python train.py --model="self-supervised image encoder" --dataset="pixel-art sprites of 400 made-up characters on tiled backdrops" --train_examples=395000 --image_size=32 --crop_scale_min=0.2 --horizontal_flip=true --translate=0.06 --color_jitter=0.4 --method="simclr" --arch="mlp" --layers=10 --norm="layernorm" --norm_position="res_post" --activation="gelu" --mlp_ratio=4 --inner_norm=false --moe="expert_choice" --drop_path=0.05 --num_experts=8 --moe_every=2 --expert_mlp_ratio=1 --experts_per_token=1 --shared_expert=false --width=384 --projector_hidden=1024 --projector_out=128 --projector_hidden_layers=2 --temperature=0.3 --optimizer="muon" --muon_scale="match_rms_adamw" --lr=0.0024 --momentum=0.95 --nesterov=true --orthogonalizer="newton_schulz_5" --adamw_lr_other_params=0.00073 --grad_clip=1.0 --steps=13800 --batch_size=256 --epochs=8.9 --lr_schedule="cosine" --final_lr_fraction=0 --warmup_steps=1380 --weight_decay=0.05 --adamw_weight_decay_other_params=0.05
Rows from block 3 of a small self-supervised image encoder, named by matrix and row number. Rows with one number within an expert belong to one neuron, the router's apart. Each number is 500 + 25 x the weight over its row's rms, rounded and kept within 0 to 999. All counts start at 0. Numbers have three digits each. After the name is the row's rms in percent of the matrix's.
Before each expert's rows are labels from the 100 images, of 14848, where the router gives the expert most weight on average: "top examples" is what is common among them. Only what is clearly more common there than usual is listed. The data: pixel-art sprites of 400 made-up characters on tiled backdrops. In brackets: how many of the 100, against the usual share in percent.
# router: router (model.blocks.3.mlp.router.weight, 8x384, trained with AdamW), inputs 288-383
# up: expert up (model.blocks.3.mlp.up, 8x384x384), inputs 288-383
# down: expert down (model.blocks.3.mlp.down, 8x384x384, transposed), outputs 288-383

# expert 0
top examples: lower left (66 vs 24.5); yellow (38 vs 8.6)
router.0 105:523491449453497524484486497494505516528528482527508480488521458489461484531457455495521546492509459476487509503511450477470457495533542514455485440466509513475516517522486485492509479457479515474495487522500512542461488484491478483479512530460490492541500445516534492526512472508541524475
up.0 090:501459469481461498501533525508499511516492513523449473497494494500465482456522516518476511486502488527518502500475499479516492488512516491554457484477503499521530483488504494464539523493487485497529485502519481508458533518524485442524471504484518457530457459512497499551503488507550510495
down.0 108:474503514492501508472576502490526508517481548475524475474506474498481508451502509490500466492459510508469517470501497519502518502505456478513462502540498469487472507501526521500497518519462468451497495525497526467521490511476495489522527552505481535496512518497545524462513530490509479502

# expert 3
top examples: upper left (51 vs 25); red (48 vs 8.5); purple (27 vs 8.3)
router.3 094:464427491487566464497521465508491471496495519452463510512490484507503527496512509462497505464521468502493468512519502513508553496478505499516518513529526548524523483522493535494481489538463550532492531517525463516544477469497518460520491504490477457527462504482539547502476473526489480510
up.0 103:480474451496505504519491495528465512520482508482479473490472482485457460481475468524502499464508488468533543527544481535496493542514506483513507516495466481529479551465446529477528500440507491510516545528504490446491526517513476516507472490526517475513525454504505496489473512489504497493
down.0 092:561528474516529542447495479434568500448530486509481490507518468494478529483498488512522493496493519505461495503541488541505553512484476508541535540535547514499501507496496495490500507495515453526532488513486511490483505474504529511458480515539486498516514471447494473538512521514526509534

# expert 1
top examples: upper left (91 vs 25); yellow (49 vs 8.6)
router.1 104:496504540497449505489495504471484510485537477480499504513486491483492529478483495485502515514516526499482508481428519480483517503475485502486545527479488466496478488491527496447522482513526468526552509473475495517534511501484482465519486465489459493522495464522498481447494551496525507467
up.0 071:500553547476528488526509487458459500539490471473534508488495480490514495500525498544534481532548511479508478482533533449484507522478490468462496506513472497553527488480505467499538509459491501439487470471427553501518484479449458478530490525480535506466475508524479508499495481528499473503
down.0 072:551532484511504529531549499485524473509512499473483472494504475489486481489485490513470424512458491518525485485534472481504517499498462530511486496483540476467528456512487520525514507504508480539533440466515495515466515507513502538458524483514523528502506493507483516473499551462508537501

# expert 4
top examples: lower left (55 vs 24.5); purple (49 vs 8.3); blue (25 vs 8.4)
router.4 089:532471494558479524532509462499504506484493486456482512512491512544475533489535476499495445477503478508450465545534536463529518507476497495491453511488492508496489491485490536523525514437496496476501493487480523451514477459484490480500490466477532490528515503489481521524460472510472490531
up.0 075:464538480510470559526465513500539501481462516496537527506480537503463494533446502477483469480482459489494535509508519476478450478535512512508463457527476501484487469485543447513492515498450520502462539487468525519525497439442502514528501488491512523458440539487531496551476484497538470482
down.0 078:514498493524519457494537514529473482552500478501506481465496490494529510527475513485507541452541514490494477502503500469510512528498498478493515511511528505473485500469518453490504509466482475490506501443515506455487507539488516502502502526485498478500556551511512525482497486543474505464

# expert 5
top examples: lower left (75 vs 24.5); purple (28 vs 8.3)
router.5 101:483523495513520495493542454509445506503525526496549472478462502502476479501487515547476497493509481498558494544491481504539544506484509526461507478536515499562476494494466539533504483466503498526500510515505481504506518482530481487507498494522522511456514526457477498449513493500507484446
up.0 106:517481490500489514502515521524490481475518454489529512530476504488507544493471513525470509546510551500486510525430523506535439530468501510447515522506473442479503520483520455500507465509498504496537528477431493485547526506490448519476519544520507483463506486479479539543508546477470487461
down.0 100:492501507517490464484436520468508511528528426498515513506548499450567498513527493497541465492511501522507547478497519530515508474469478475526501507537462568479458467527497479494508525512507458481508479508479492532469491525500491472454530496464492466505498517534467514491473534486529535529

# expert 7
top examples: green (31 vs 8.4)
router.7 105:511531511504525529514507478456487441503471500542525479512496447475467501491539541509500502494481521481499543495497475545495521486527485513506519513504541497532475484504522497542476494501511489496508500488503494520520484516479523523508497494503496560486456538506487508467502538518447521492
up.0 130:524451485518556577508497474499494466505517477544473524478528524501513519529503527482499502487496541479512527484509496516435502487540490520454479513517491509516522492540530514502479471503508525439490504452467487488470483501499565465500472493467459467522508493485526503485482512498460471514
down.0 120:463513503467505478507469515525501561486479515529512483510525522538509476478495488556519505474549453502517506515501489505519469484495519501519451488465483502501474487493491544494474493512505522527478503517499552523498445538494528476475480469482546464492485529486484460508455461512530522556